Rows from block 4 of the image encoder of a small contrastive image-text model, named by matrix and row number. Rows with one number belong to one channel. Each number is 128 + 32 x the weight over its row's rms, rounded and kept within 0 to 255. All counts start at 0. Numbers have three digits each. After the name is the row's rms in percent of the matrix's.
After each channel's rows are labels from the 100 images, of 14976, where the channel reaches its highest value: "top examples" is what is common among them; "colour at peak" is the nearest of a few named colours to the mean colour under the peak. Only what is clearly more common there than usual is listed. The data: rendered scenes of coloured solids on a plain floor. In brackets: how many of the 100.
# convs0: expand pointwise conv (encoder.blocks.4.convs.0.weight, 192x48x1x1), inputs 0-47
# convs1: depthwise 3x3 conv (encoder.blocks.4.convs.1.weight, 192x1x3x3), a 3x3 kernel
# convs2: project pointwise conv (encoder.blocks.4.convs.2.weight, 48x192x1x1, transposed), outputs 0-47

convs0.86 101:120157136140137137101076134151134142194221164119102153136111140021114159125092109114146084151103093101124104165130160134117138163141124117113078
convs1.86 104:133094110170124138199152141
convs2.86 090:140165152146180092179079111156107155074093126074147090084086155138134128138106141143111108116077119122137138085182121155145175151080114052133146
top examples: green object (100); its colour: green (47)
colour at peak: green (82)

convs0.127 107:158156116117120143103136107126162101178198192151119190133142150064126104130133123131132131149136109087171122200105197128108127141125059163101113
convs1.127 091:091136157090169146138114071
convs2.127 076:139098182084136118104139109140086143101080154105111159172122182081127153169080141155067103176100110076097110127135127157048142149127097100107127
top examples: pink object (100); its colour: pink (31)
colour at peak: brown (31)

convs0.165 103:132092184153122126102111115143139112124129148144076133162139229100093157169129112146104112127117109085145128160135182120059102123065061132126099
convs1.165 091:081165082127179140114114107
convs2.165 096:077145146097149118096057155138074107144045146135150132115134147077155196108116109122116086053119173114104079105148117131131122113120127112170106
top examples: green object (100)
colour at peak: green (96)

convs0.151 103:173118113144134073125141131095117129133130139198089143110098145111100095107116131124130054192102070105187111152101179096130066147124115186104130
convs1.151 095:145161182157079126155099126
convs2.151 107:161192080078109129110168195118119143168188143119145168102132086111122108066138124101152166140173168164154128120086135117181117144178128151136102
top examples: black object (53)
colour at peak: brown (33); black (29)

convs0.37 097:098128147140090148210134068157144096070147149118164176147188127160158132174145172122128195112113135152126142113138182110145154106106118122088081
convs1.37 119:132133109137105075122094063
convs2.37 160:136117170180179077134091097156124163089091108119127097152116148135097127154124153182089081144073101095116138113175119170095161116064128075137167
top examples: blotchy object (40)
colour at peak: brown (45)

convs0.110 097:175091116139165119120098106072093168151158138152151176152091141107156149041135132068169044113129109117124086158144118107161153164114142128138123
convs1.110 109:116149132137143210093145134
convs2.110 081:080109133178147121146079109192118105109126127103146091135104143149079149131150106156130093153126050159140228102146126109130133116081121120183094
top examples: brown object (98); its colour: brown (42)
colour at peak: brown (96)

convs0.19 092:122100124183173162115116164167113172124114103145107109153110156153105091139165104132089126139091149118101192064197099180109131094154150067155149
convs1.19 095:107125085146114098072103085
convs2.19 103:098129100105125128136079139079109102080121096045200094111138078121192134105095184108108147087142165149128107132116088097166164137093132132146140
top examples: teal object (66); star block (33); jack (29)
colour at peak: brown (27)

convs0.102 099:135167093092104150067116166124151110209191185125129142123144126078143060132102115137109147165136132107156116161069167115130142148150090178137112
convs1.102 098:089124145083162144081115089
convs2.102 093:161099123074117137057148170075108122144107185135105150162118145065127106118081123146105112169150121082121107148083179141069104128169082155146139
top examples: pink object (96)
colour at peak: brown (34)

convs0.16 099:182128105134155062120180131109141162107109100120142110081132149163091074116149132161099138120168120093170163105151088179110128156062123121165199
convs1.16 101:151168154151130128088072093
convs2.16 109:114130177163162124123127085182104138130084041141129119162120174132146145160088144104096127078045158094087134130154160156118137093104122093131166
top examples: red object (87); its colour: red (39)
colour at peak: brown (40)

convs0.182 111:126141129251127138119108107141119124123190098108126133201149182107123141120120122113127142092107127065151181166145163148126156126090095114146162
convs1.182 102:149139108185145090180140108
convs2.182 111:159091139099182096175118096148098143120087078113167143064091168153184139138124136162070112109127112126153090107158072114109166145082106083129155
top examples: yellow object (51); purple object (46); its colour: purple (31); its colour: yellow (30)
colour at peak: purple (32); brown (29)

convs0.130 099:093118194092086074240130082135152091079081126129108117113121146153118164156136111138121134164143129130141131149133140127148096095079109116067118
convs1.130 090:132075173164131122126085093
convs2.130 071:180084139051111082158191141055134118089114142086102067108122135117120162147105129165129161178168109110143077125116166125104103137121096144155127
top examples: blue object (100); its colour: blue (27)
colour at peak: brown (33)

convs0.98 105:123121147113109061244131113093149101107086163137140132107123131148133134093170113097146126119168123131160082171131130117154101141034115120100129
convs1.98 102:118170154131178185141149145
convs2.98 107:095128145101169110185098137135110068130074117137161167114086171094178139114155147113081126161122187105137093126141146168129140091117051087083132
top examples: blue object (100); its colour: blue (25)
colour at peak: blue (88)

convs0.2 096:131146057116097148074111197115135111185148211126158146152186106108143091114131132124124174122150128152149093152093148103127145171148086156176110
convs1.2 089:093098101103174133078138097
convs2.2 098:147164087088102126100168188147131152179143142150104131109145114127130093093123104106127159140153145189106142123066173110136076136211139178155081
top examples: pink object (50)
colour at peak: brown (37)

convs0.62 106:130157123140203138148150107125022159111134114132175162127136127124134099083141196081157129053114144132102144083125130137152135111133176112134165
convs1.62 099:129107129104059103099095100
convs2.62 110:091103147103094106116115168118185088138119113092056076119157162136104169181111077188069151135163132114150141158130128117073108111097086136125104
top examples: pink object (47); its colour: pink (28)
colour at peak: brown (26)

convs0.190 106:134148140134154143088134190177162149167179178156069126137107152120062118134133017149110131163133134126101160123138150142092119129161136146146090
convs1.190 092:111070130147127158181091138
convs2.190 058:149138159109166091176071120162138161153124141141064167093065174098146129123155107144139092146106097145143091075186153138144161164095080096131099
top examples: green object (95); its colour: green (38)
colour at peak: green (39)

convs0.87 100:190109114148156108112090134066108135153126146149167162142107124100134114024146137103132056116144108086139080185133115109158133159091123137157164
convs1.87 125:136140134147135214121134161
convs2.87 083:077114166164179104151085093187109106102098101104154099127111150145081152144139138182107083154090088133117200103145113132109143091069115113176123
top examples: brown object (88); its colour: brown (58); light from behind the camera (52)
colour at peak: brown (82)

convs0.17 095:133087103120155117151137188160132174128093140127104088100102137214142083153168071117068156188149127156109139077188117113119154141110149121137119
convs1.17 106:121147092147119102086081079
convs2.17 070:092135113143144090145103129155142158144115084121143092115107109178122082135110078175115093156098126156142183011153082170157158125128145116145153
top examples: teal object (99); its colour: teal (32)
colour at peak: brown (30)

convs0.112 096:163165119092161093150191113104089205072144120069170123064128109124137161103114190135140145095160106137123127085153087143135145174130153128133147
convs1.112 088:098122133120172147079101076
convs2.112 104:194139126082140091148209127124061190099146093112119141094142155133158180112111173108115137090155107147090124091136143126109097163189143161120118
top examples: red object (69); capsule (32)
colour at peak: brown (53)

convs0.74 096:124126138107091147082112148141163097181137173136109177143182152086143126176116105178089136181141130106154110157098137114070146129148073167099054
convs1.74 106:122157137138207162124140103
convs2.74 075:066110121093130136133024156167120059095139130105170123159150148105147158111113060157124105103120120116174141106145151102145150112086080098143105
top examples: green object (66); pink object (61)
colour at peak: green (39)

convs0.36 102:133088120232145162133088103137113117116186124137122157192113165132133142100191106077159089090125099110140159169133139088154138143075114123140147
convs1.36 093:130162161181130089155118085
convs2.36 101:117159126123124118123121130134162095133112082053147132088121180143156126155088110200054175174137134095174125130123075145088163124110073103142156
top examples: yellow object (52); brown object (51); its colour: yellow (37); its colour: brown (35)
colour at peak: brown (83)

convs0.46 102:083134122163167217112057126172113139132152149144127164163065135122120112116157122100188094119048139133100151116157144124150148110136154076123115
convs1.46 095:096127130119082112079080096
convs2.46 095:091109142102096123118141146088151107121081051082137085097126104147166130181115147178064171127127199121152131154117062143110131078100131114126145
top examples: grey object (47)
colour at peak: brown (47)

convs0.93 094:092128116174114147175130149104161101076050152104114091126108131185092092091176121094132171147143158108141148123149094173164091080116140088124178
convs1.93 104:061096125087143129115148093
convs2.93 042:070157067142138171109097181154103116112113148126176082114141095159151105083121143073135170119127210132123132134113106138186149074139175098131121
top examples: blue object (90); star block (31)
colour at peak: blue (29)

convs0.89 097:131144101101070109121095121067159091145177153066137144098141095100144139135071158157145140159161085133158092181075094099131139171135091177127102
convs1.89 108:102113121108066131102074108
convs2.89 097:086114106141111183084034142136193109107178158069116095145155124109093118154079075150164123175114072115142147124133139101116134143130110121156127
top examples: its colour: red (25)
colour at peak: brown (26)

convs0.70 096:150134108128181120095162128133060198117123036118169125133156140080149163124102193106109131084099156118108134147130100122103174136147127115162181
convs1.70 116:058148140090118088137149136
convs2.70 067:121131144107153148093147144127050147141060102163151136132131091084121170109155152121107106062093199142093124113120071146120121065151175120149158
top examples: red object (100)
colour at peak: brown (32)

convs0.168 108:115108127142137171161163118101122138104146135150127136140068115164115120082182120044219140101150133132104130123168130159206125129135186102100113
convs1.168 080:119156090108180126079102101
convs2.168 110:107137124110110150187145107119131123106134166170110144143088127182135129104158123060187162104144130151118095137133207129181082125157142131068059
top examples: orange object (77); chain link (31)
colour at peak: brown (60)

convs0.69 100:156170104174180118103125137167111151101143151126160134107159126123087068089155122146125100089127114130150198072129117135128148156073124134202199
convs1.69 094:156159159131109149080086088
convs2.69 149:109134197142143120170129090137137128081072079102112101128095161144120146166086143116120141145078157081077118155168136183111133086109137066076161
top examples: red object (54); black object (52); its colour: black (25)
colour at peak: brown (33)

convs0.144 096:188084098095146134132173149090136175106137088056140084096103106168143117150113150124106172169151126115112133124180060149109182186123152119146131
convs1.144 095:128122078121095095090075116
convs2.144 108:079150145188154197119084113175097102149093071157156125177131127136149131134137133094102113059076181130079136138106162126142135078106128120148161
top examples: yellow object (59); its colour: green (30); its colour: yellow (30)
colour at peak: black (26)

convs0.95 105:141107149101113076231134122100147107100097181127134122094133139139126127100170114097142130137174130133147070152139127127148111154017114109093121
convs1.95 105:120161154134163204137116136
convs2.95 102:100119139079176090197106135121100074131092127144160157099088173083167150115160154106100114164130192110132104139134140160137136092121059087082129
top examples: blue object (100); its colour: blue (30)
colour at peak: blue (44)

convs0.63 099:106129105166121161092068115154134129210181135173152219172129116100178092113134107087171104125109119131145097167112127101150170153137121130146104
convs1.63 118:126140127079145124093073082
convs2.63 087:111130090162152192112099133107121152170184137158146179161063104121103082084160139136163079160147109121122126142132050149144128104161175101087122
top examples: yellow object (62)
colour at peak: brown (40)

convs0.188 099:083118128172134206132097113152120145120141127151107170156073129122143106119136136084179131140074132141071135130172106140148151103186175056081099
convs1.188 125:133141127114140064131153065
convs2.188 069:100112123110101152198137112138121145043106118100100105097086108157159102161098118110141146152075147140085154088138098144169132097152161090045152
top examples: yellow object (95); its colour: yellow (32)
colour at peak: brown (39); yellow (30)

convs0.140 096:153068143127150125134103100125097174151155109156124152139080159156180167122134130072158076127129125146100045134172111074150167174096129112111078
convs1.140 084:172163177134089111110100101
convs2.140 116:115160127104155077148082124227090155161160122138152148073102129127160151102114131125133071129127082183114099098132103082168147159122140124128064
top examples: brown object (93); its colour: brown (41); disc (29)
colour at peak: brown (38); black (25)

convs0.81 097:151091122153154122198178124110111155037099107148108097117086125187109119111176119084135125128144121146113127112229123137144108124104164101124152
convs1.81 086:091093137144075177115097122
convs2.81 099:141132142116154087222163132113084117055073159128172101117171143154124120124181137115125152134127150136126173076162144197127116091129104112113164
top examples: blue object (64); orange object (48)
colour at peak: brown (27)

convs0.111 100:157074088136150122108176176104107144126104114164135104131172145187088121128200105133108154084189121154179166087137119090108087121127115148186144
convs1.111 088:095113112103175111136113063
convs2.111 111:140058088115145104132165156124131121157135101201121127106126135194131108119203080139117115120178101171176130113113135055147090138103141170156111
top examples: teal object (97); its colour: teal (37); jack (35)
colour at peak: green (38)

convs0.29 104:142137124111104074086105125115139112184169122133143143121161130087164125145104138162087105153123110118176091195079151086100147167092042180144118
convs1.29 083:095131122119188117103118068
convs2.29 110:161089124093108117124142108099126119133150163106095180121155176099160134134103119131108125198169062108148090158121135096060140201151064152109109
top examples: pink object (99); chain link (30)
colour at peak: brown (36)

convs0.116 102:138093133110117120220144124083128097079101169151145134096134123153134128067203126066137141109174138136153082153131142125144077139065118122089126
convs1.116 094:082169114102153168083111134
convs2.116 085:120137132063187094198096165110129078123079156143186126110093133101159098114167154098118151174141189113146124124108169152172155103121086116117152
top examples: blue object (100)
colour at peak: blue (52)

convs0.73 109:141148126061107124136114118113138116173153144091134156105127112086174184116078132110160127149164113131129020201102103108158135175150123131117091
convs1.73 087:086077112105162124105088156
convs2.73 123:161129097102127167081114143105102154173200154105146190140118117070194120111077143098149142156139121115122075148115125119108161199183113155133123
top examples: pink object (51); twisted bar (29)
colour at peak: brown (33)

convs0.189 099:073157129159116168072066141193141090188134190185129158161132132095130083140138074127132110151076153122127142155090153118128149092136115135142096
convs1.189 115:137115112115155131078124055
convs2.189 053:125112157163161164160142109115081131106141181162144114186105171180122118124198153075134166099099155120087124129180208127136137085123139092124109
top examples: green object (86); count: five (45)
colour at peak: green (57)

convs0.92 100:127130138159161106217169074122097155071119070149138105136108129154115190086156152093156101076117125122133138110179145152152106130123150109100192
convs1.92 098:086122119116106134086071087
convs2.92 104:145110143134133107173185089074094149052117069110161099137100100167112161106161168084144129052128151145112153120134099139165105109117180116124164
top examples: black object (60); its colour: black (31)
colour at peak: brown (47); black (30)

convs0.79 104:114092106175092155136150114159140094115140120147142143128236161189117101149189122114132190106136112140183177115118160086101114131125077146137127
convs1.79 085:139131133119085110096125204
convs2.79 113:090175070133085137142135172117179068100114124127122100117165119147106099114166069126128167116144138133205186090092132131149083108145085150155165
top examples: green object (68); its colour: green (28)
colour at peak: green (56)

convs0.135 104:124084145157152108133119135171145127092082143155100082108111205164098102146183071140098096132129121119144180093162117131107137123035099093139148
convs1.135 106:131165138155132131073069109
convs2.135 097:079112184138118145155129079134131109110107031080152087171128145163158169163078162133105152097090169131082140135157127151132125070118150116113151
top examples: teal object (95); its colour: teal (37)
colour at peak: green (35)

convs0.117 096:126163129109084105164169083151115113134153121148131191106171108128142170130101166142166115120109079172148141129072151094152092139192127165076056
convs1.117 123:140117092130110073127089076
convs2.117 144:121168184133137062115124113163135151163102103160072125107106137079069151126112107197145037135116103118115131129139080168113099100141165104111140
top examples: black object (53); its colour: black (26)
colour at peak: black (36); brown (33)

convs0.53 104:141059096138177104139127138144123193163136084160121143101122177157142116119175078128102108122161078129187123106178091089108145202095118133135114
convs1.53 106:106109126192176145143166133
convs2.53 082:101131126191114134128120082104182133104142056080115093154105099166106128135107149158175115133107119099156155094190061163150146093118145084122178
top examples: teal object (100); its colour: teal (46)
colour at peak: cyan (64)

convs0.21 102:130134125144141134118162189167126145124122115140096091131168147174077105164143055149090153132134130139136214056133147119089108116160118173191123
convs1.21 095:107100129105167130103136056
convs2.21 099:121114109121149085113135187158116124146118122167113094114134146163102142143161078202062118122147101171154178058116128088115098115128100155203111
top examples: teal object (85); jack (35); star block (30)
colour at peak: green (49)

convs0.136 103:104163104144059203102150125098162084112204148086136132156125095143096096124102153117192219125137136115157166140104130139149127125156125130132128
convs1.136 105:085137109100157150070092139
convs2.136 118:151149118122079127141160126053192086101133206090114110142100102129075108108127180131171173166162105121138156162095173152142092140148105160128129
top examples: purple object (99); chain link (28)
colour at peak: brown (36)

convs0.185 096:099159136164109122106059166210159086157118207153095117134143148117098109142140040159101104138110128138130164085114161119120124111124093141138096
convs1.185 121:126112114140058076135098119
convs2.185 076:067194150130124140114033167179159095175084176130113130108134119084146110129119101139122122169097194145090120117099172130147136099116110113121104
top examples: green object (98); count: five (42)
colour at peak: brown (35)

convs0.26 101:125178088188174143095131153172122130101146113142144134122159119134101047095170113112128143085120165128155217092125129136126160134097131127176193
convs1.26 095:135162154145116143077072097
convs2.26 097:120120189148155132147131084147108146079093101088129115139074198163127140183096141137113149166083157072087130123172149189097152107116119079114146
top examples: black object (51); its colour: black (33)
colour at peak: brown (30)

convs0.134 101:039134127151078205119122125133167083107108163125119120145145108153147104179111134139131208141082197129129138149124152135113151085160121112114083
convs1.134 087:117126106129170105098117055
convs2.134 079:126130155178105183128161108159155144125151143166102127186104155147111091162092140120159180179069158105077153153141179174116121086169144097087136
top examples: yellow object (73)
colour at peak: brown (39)

convs0.28 101:144075127188141143156112080107115131111153141157129159152093165138115132072189105049175083102143088097144147167149110105182113140078115120124159
convs1.28 098:147183186173140128145137124
convs2.28 092:099131138155126112115096118184140105110103082073146111127104183106115147167102113196084132165108115100152197121132088124061145108086096111186147
top examples: blue object (67); its colour: blue (47); disc (32); its colour: orange (31)
colour at peak: blue (56); brown (34)

convs0.158 097:099137168150071143143177079099214074082149127114078100156128132141072137149117142130171152118135125084168144183116158148128092101114093143102139
convs1.158 097:096137156144176166134178156
convs2.158 101:113160142165147088147091088181138154111111080075135088117088113150093162129106163144138081075084103143094162071163116153161147142100176093151164
top examples: purple object (100); its colour: purple (32)
colour at peak: purple (79)

convs0.57 100:112098109124124149153089119112130137138131175124144136145070089153157119105130154054198126139116124164085069174157129099190158153170182115100083
convs1.57 082:087104103115177093110109085
convs2.57 095:163162141127140157145141115150116174124151120152096163141104125096152075096060139075188139171070126124078121112136150178148136143197162103076151
top examples: orange object (62)
colour at peak: brown (58)